Rows from block 4 of the encoder, named by matrix and row number. Rows with one number belong to one neuron. Each number is 500 + 40 x the weight over its row's rms, rounded and kept within 0 to 999. All counts start at 0. Numbers have three digits each.
# gate: MLP gate (encoder.blocks.4.mlp.gate.weight, 480x160), inputs 0-79
# fc1: MLP up (encoder.blocks.4.mlp.fc1.weight, 480x160), inputs 0-79
# fc2: MLP down (encoder.blocks.4.mlp.fc2.weight, 160x480, transposed), outputs 0-79
gate.388:471510471505509518462425491493465423495502471523541552460518536511505453489454497479517517499523461521529527525502484508554535522491480475447531484476529478439507555442485485494484494547524536556435536380407501468585529473527436501529484503
fc1.388:531482477491462529519463557532491428510471537444571542501469518491479502529520471418526552444492407468572577552458520520505508509573497452538485450515522453458581475498489502510503514521458455505509538439407501450488468525516494482449489515
fc2.388:526439453509490485461535499499496536486498466503444518531506420571483528505493446542479529536435575502492551447524514485455557467440534521514519534536493462533471529455508525562515447502422502567469515492510499471463521484466562546598567471
gate.389:514496406522512473488476439534512501481562508560479499547558508531445521521540587413523533538526519540543521524506510437509423515406494544519512535452456465459522480499511436506506484541535517541469503489507466433471550524475508456498531547
fc1.389:546532446530488542501464593468524517577498593483487474424533506496520507512504507419491482462572480483496503559535526483417493473500545455488563440523514496569491468440543505427552464450542490471447446576497460524505531548466496547461512542
fc2.389:522520485496582494489453428433442493540562457499472479561495491480454591479442493547479518526502482508456562468497527546559481547508518431480510538485516443518480501520462474479445483541433476503549510467563462492487514523449429458448571483
gate.390:464507528469542507494500452452527476560544483551506451503548517497474530458464367492521498484552497503510565449464514524559542546497532496511477497579473546547463539528442454499513498532544469508542503464460493503505543508457516438540435504
fc1.390:537497516532511511465521459468458469500452533560505442486516505533539519497500554536562507455467530519470502445464465553524511470484465543451451498456455477535529551469500478573405467512542507513456565470464412492442504528582516471510464438
fc2.390:448501482464544441562438509583550486494459487562482509471444461515500468527481521429490479484473450473515579540525497486530559524461560434463435513495552568515433500502502501475556525424511434559415515508476550500446416523507465496521547474
gate.391:528575512453473453473525479511532450502618505492571448527527476462497476512563524509463535441480549501508537455477493467527472490507540494544524455518529432441398525552520570522527522554543526467512502470539513467483465581497460518442488522
fc1.391:466556503521552463535477463461547543586430509449567536482587545475490522561522554397457504500511457510500463523551571530481489565523507499505489399485524512481535489481451539571427550486490502485513508488550510506529554532457462448470561483
fc2.391:467468490477494475498417523411468525486528533529505505611512450472530447427504533499508527523478511494439489536408490477486501475464553520510523499443539505481491467564511481485476541498497493507515539527519525520412459414448498467447464568
gate.392:446452492452453476435486533468416487516516499467501485516480569597542464546453475483469519535507491509494524481469491497524477520525446553472436547465556469476486502549469555464484475466531506500512453551434495489518515464532552504562476478
fc1.392:465542460561403498550471546534477512487420549454449485540436509562446514474408555479511574492492525498519537589446498482484474497468498495539475552486545608461490519467488511489469491529508530594536495440546523468513544465522463458489516449
fc2.392:498584492528444501486500500483560436472440493528526566557516548454504488537519447457487500532470512459526481495610425593492508476523465556500483493466471511506523510522452551501517518500517596506461542485459497504523532499518586511542430460
gate.393:541432529539474449491456501528474468576553492546488502496475454548498503515434504527411431424542475449525484423583576443612494496494585440470412524510451492519460527455541492498504539447503487526486512469491530487484516478488541508569432417
fc1.393:525623454444570506499549507536490475482505514483549558520538532435431483503518509491506522569513602455492548545485554529522494549479542457526504444499513478546448431524567470561520543520579489490491465506472507505463531510571455479481564475
fc2.393:476498495505464549492454406518520525527560497504472539486498481529508500494516499525452439454490442515569483491596559436512470489575467481438477537559560523434512505443494481455481471473437465458555547502525490489510394439544507518506397488
gate.394:536479505514562464466505522484516558490493451506466529560501535517416504519591540467517455522513510532550474497491511430556456534388474509511483559449490489518467518488421427557445532524464465529455526480493438538497491486456470601443488494
fc1.394:488487492521483487542490483478573485525479557451498522494463487550546505610478434461524510502484490447522557504550487534473534532540580423564446466568498487504531483505524556471505480464466513495457427501510540479484496526515537530500467513
fc2.394:474532477502470492472439495463439465452545451521445441579522510558514509530454591559543455506451535509507532519476570539590513503511462502488492451478561513500501524429428464501524528416470594551493443516498422494509473549534442501484488512
gate.395:541497563497459502491395516549494517433510443513506543511583488534536487490557558446469492550506513476512512450532495547530463428407530510476534484467472525513422498481450480504464500537486450442508507427509501477496447440430497464552439589
fc1.395:509499603530463537526521490433454433474528530512583520455406525514460500546450491532483536463552494510439474533516498549467552505442500493568444469542522489498543562521497440435514509455433557501464467460509505476523530543505473529487540471
fc2.395:585511471524435464474426501441488493464509530556431519502493507553565439496494526535495535566461463440524448498477475534495463471467516490427539539528440457526508487534449568513469554482500584568478485494514469552495471507528517508544447430
gate.396:401545496583519525582493527570542494451421501431477528480553540548516480532469451505513454472458498481532524574417472533440505522490490507497577493501488571522427465525574450537524476502523529505442542562481458505507503500493452450415491445
fc1.396:385489518524486503500498509497553423459463535537537480492601513509450487475534561474529441556549434451497472529464448491395490532456409520568461441512525413476495498518513494478520508518521476537438532456534528520438520496453484501480543498
fc2.396:482490414484516526414506473478489485568545460488573482523448509487562486468556525527489551480471574478493536465526525527553499522563523452503454504529442481500578508505527533515407461526474466487594483493467465531495501455516503545479521498
gate.397:540501503533476512560482463467518457544575524481441449535470536518437519546434512507463603462547542486477561522528485515442438468558491529475502466508549502547521381500462439546471500464541522477526454483440492374485611531474507482508540520
fc1.397:493508497457574539521557518495519488449455478458499452419519434514538431541476541490464500527586502577510486504444499489475502568506446497508431528484522545519414451481503462515515456451522550503527589416442527585469517550494482497485522517
fc2.397:474540504548439522516497462508462483548553456441525510473501500499504567523508540511595518511487539536458567501588516476466511488482409472486491517495480473506496571547575489441493468468432499551524512567497578456537433516501507491491464541
gate.398:537477544424526480567481510526477526546550490522491531509467489465526446466497544518450547460504473493487512478546494514503597470452495528497474532467448570504503593543547513448534477462481394497503448495573547497496452484463504581576455436
fc1.398:487468527428544516514474463579452541476470466468557500549469488469549472475550442525494478553517505542427503485489558590497491474501391550505507504488491546508507503414503527544467516440446476493462515466520518411570410581504518530462472468
fc2.398:465485498501596473445438548466560423488566463602445462561502519629391501472428452485475526515524476503460531510504502492452481537489513478538505435492432538466492544483512465572462499518495515500491521503501502588530594522512490489518518503
gate.399:543505527496571545401518493518502500482427429543503458514543487510515516483549508478489458510556507513421501425561546483503535457480546532478505435507512543502500523573475509570523557528509534420484480447490500453484504497447469436494442489
fc1.399:548506493475491592563543544455506447557477534449524397519505513471503526590479557469476444476532477501479547451539449494511513468442552496504495523483603488510482508478563526443395470493438535487486501581561546506491492509469493530552509517
fc2.399:491496607574453472481488460539503467525474474564485510452521515530497522486477545592488559521469496519469365542507529581467489530553479505429558499484444513511492493539470469499493510499497580481500490416385489560501519419489501482476483516
gate.400:487460507497475522538510424471589479503507430386468486481526546543608427484466479513468474582475451533510560472496470496533501483503499524491382539492524540473494552536509431548480483430499478501494516534475438519535492469443544501484521470
fc1.400:437445433583448500497458507550564526521556506501528498575487444551451457512435540479537496422485488493512487511551552443447545505570511545482524528495558472468443566523501472471483543545542452530486545513492509437532414536488455440519466489
fc2.400:505516519501514469492399552606402481503460516466492532471581465502414548543449498539489473429447473547567503505479555499485459492467523473465479504528432507429486533457510524475532420470456567482518510522512528489572442506491566540585507452
gate.401:530464529458530539514471533525567448503555508461535583523477502563547542507416553528549473533484534454450504497536495474465593524453524506528451553524520498481518504444494542532546469496559428531452534536524555432474519522490441512450534500
fc1.401:510439493498492497484483496511507467541483481521515493491520561531496512459506534502548442485492536539578518492458434464461491490506496523489588510467475486468463551572467488533471540521550497587525458610515503482405543483453487495552498544
fc2.401:489492490504502533515485547440489546548469548541488524537470533487462517598533501483556475477507476470568490430515496448495575522473586531594538483517499506557465532482480506455433453528498515493550569464410488504539422505480506513408488514
gate.402:461470598479534429508442517410498447487534456492550561548506485493515508486531536503543516449523480527533534472502525506568468561465439523514518529572453522568546444459444513475491548456507514420569471561531437495557482495538532464507550517
fc1.402:540520546491483509548545513419457450448499435526542502494443535512468479527432483479491470526512458440447447504507534578488535534474509509493415495521471412531515449430458513482539521424487446504535524493524526486495470483557495501471542511
fc2.402:489510522524476492452506538593528553476514477523455502483504514475500497468565528495478520521494477563622474489491485504532522460478507486485491481507485492453478474496531485512498505490538523496398443393428541514513423497504479608544470557
gate.403:535410473576496456482507490447531567534473486558468545608513521468556492528549500498477466518548513539511550429561473495521559508446469562509515509420535536438548475469449487473490470399455471473474454530484527520519498528492582552537462459
fc1.403:583461547423514481509548468497532438496474488510437590505507466466509534551579418491538500489494536501558525493543513560535555498454470469511502512462498516477459468486429512469506528473522479491467514470420510500491498476540500476549529521
fc2.403:499529454556475451532555534453542533501504515525508514455490563546469523423468487505534475508512475459469522579479472534465475512519499479464497515449421499526457480524553520547505518514498456508490530542517543490458517458495449537453527484
gate.404:453588484476518607480536456534532526486551498512459517499513481429583454487561479480444503478468453465551486481499460503510568582473451508519459503508452487462516554543490520496524491507516465475356500461491478499439512541532516514524596465
fc1.404:429514506453528514566451485529574464492491498521425442436455575560511505437491543571441572450546487521473430477504485462565481551500453527509482506472472463440529518539538422504515498479478485555484463483486560523493504517569495544527508451
fc2.404:567446466431501548516481559488473515535566449481551463495490533487540461512533513416499553540561488505547469499574483490490471503552463540551497538504496473512576493554518514471523518560487573470494532502490494398534500501471534504431534558
gate.405:490447585440549542477532472502494542473439405490499485460480452526514503483507501439411468510478490523506460550492488496527548515452577487460450509584503457486471487489519450471539532520540571426538524421450454505572538507424526453513603529
fc1.405:540564457525507565504495486463562536506501496535490491514527497490532561517513482534470531555511436576476499465494524457471474453510478502485524478447481462519571493502533536512514463546487533539499579496436544575455488457506529450467527500
fc2.405:517501488445499544486503508454481473569490431591450446461506502452428540467440407499508537474547512469518519545512501518498546500496523475523481503465512552549549431558537467546536476549486540515465514591480474511520502471487472567398486480
gate.406:526470489493497472471455544433493457522477529555440508490562530466495511543478488480503517442462478495522470506527518517488564476618496501506397469510477518570472492551518559547554434453483452454504409522468484517466486546521498528510544503
fc1.406:494481471485544545506507528567466479451512429517483516530509493530593508484508449468494514497565510541447458457481523470465459538476522490514549433489480516506454538465474479490486454623516515472541484450472422474485515521458494538585494575
fc2.406:530555545490519492515413520507438486494460443511415530520544484565511530498482449537435484501445471522429455541471530554499524414480490534452542490555555434450461540500487530446534507458460562550473457496517540501490431495521495516539490471
gate.407:469509434485450470501537521560502480501445546559473531540525493481540456519459501540564427556502544481495523547459444467550489411525510635541540523479476471497398442503524561463520543540513505532550533509483491507471479482494568468485517550
fc1.407:509475542502456468567441520443453520526562513456529623486491490482513557470578558468527525499492524523515578480508453464518530528489468520460482552514512500486504469562479463493448479533528503434507503496520528494525414532422510473562484537
fc2.407:492544583486521434585473514513554541471547435517496522525516501433493453539506536459587486461542510519511480482562482481469502438466507565527470500471472532569552473495508491477528521535480416470548552474527470426474450479502529522465540565
gate.408:494539421438571534455560476479481451460420508537471549581436446515488413498555432486612502488523501455513485422470499470525548552543512572469534491501484498509501495457485562512516519466551521518528505533464477555490555461485560475407494499
fc1.408:492542532533527493496457482519511481456557506468506526516493527491477446458442491560564501537536517489510472532456425542494479452522555501532416417580472463506479489521445491519458467559502542553520513455482569480430495479447511466538505478
fc2.408:478510525485446504445465540520471512552468502467468506534546511542566474461506482565389476471502518561426500511502515487551501457465537505433508537479534524479518514505521555521503529558468532506528505499497533565544547522423469489434507438
gate.409:503431504521468559530487431497464406496542523523506488467487502496509524488540502512425478475521479493516457434524526504449556440544467481453499452435521467516553555539582422538446479459443527498511546498482476582499521514502463448457444539
fc1.409:562525529484522499500562520495583465635557449547484553494448477501458533549493511506543522509568488495546463511454530499490501501532428527469530447553476506415521506447430547462471481472562471474514481454428455507569494510498462481501513448
fc2.409:575508514501509481424476512502508474517515459471476478491429570447605457481507574486463457444500512477508532472555513540452452543501516516482510513559516471521470484539528496473447506509506449469503484527560524540481529479468427480499466551
gate.410:492475503541538482520473523528518440511465506490504525478539517522486490423480536467519496452481520564457509559442473556548514457484534491520475522485469484545463487485576478480506539501448534442546480484573475521475492424460471529502605461
fc1.410:457480561513514469536454490429464547497503505506570524544469561577457501468540524494545487476520472455522541471451466484483467463507506473511548493480450576532449513537526512473510473437435514497506505500453490478518520504447469486479545496
fc2.410:504515537491484537437519433491478553530503495459462502498514479563519510498430469547447461532422543451467492491460494471493490471488490499495565470492557441392565454431539467448488504499468499511509529490536460475575501485560553513496459492
gate.411:513479589491464475463468586530521525445451513532523516519477515474541566473489549499463500510508445512467466487552494538465488490470487515479469536510478511537509559501533520507515497516476435504493426552532490497446433492540525476556552495
fc1.411:447473529413495481625578514456386560451451471496468492525490482505482465460508489491495533501541516484433429425540475490545464563502508529490520494450445512435539476479554543418472462481503506543520554470478555525542509527540506508546482453
fc2.411:443577552535488494480512434520490479439554461571499478473574519593520526488503511526465485474462429514491498560500483447454448457458452523443511503486522521518510531459475447447519480500500520469473466546479480463529438468523508528461558566
gate.412:557454452484471536519543549527493567505402501572537535535479478462580539475549521552558438518483500490531456483474480498487465526506479531522508496523458524447563489467541519473451566420542515484505535562472504467515516469477495494516517484
fc1.412:548489489463508533510584534524421502580474475481530373462444485501487490508439489489449505471513587553516511516495566472505450450493496518532462517476509479536495583493503499478473504414607460479496466481496445516536473504465529505515529489
fc2.412:500477521431492467533489455522531566466474552504547451543533483551513479515516503540512494470539537501560447498482498486463493521476519507533515447581492454471508407488503522448477511523483479532471576482523516516516537440530479480481447493
gate.413:509493484617584487534503481475465503417486550524530500516541488548505456583494480533510547558518440488463510531494560486491537493416576413536494462476485430489500532502505498433509435491504553404485513550473509529522509520471496542496491529
fc1.413:483437506506477492505468519487549491549428455501523512423440509447491572454597472484539545489489512467542521518443520476539506552486553552464501514481471537447474444537562506497453551485497502510495531458501487530515538564423544513554516557
fc2.413:451540535498489535563456520547537493492453447536475551442536452499448538521423493462456581503490478421487524489487541491567562479432523517540516524485491534533476415448577465487536455521509545520450534512472466420515574535561500512498488497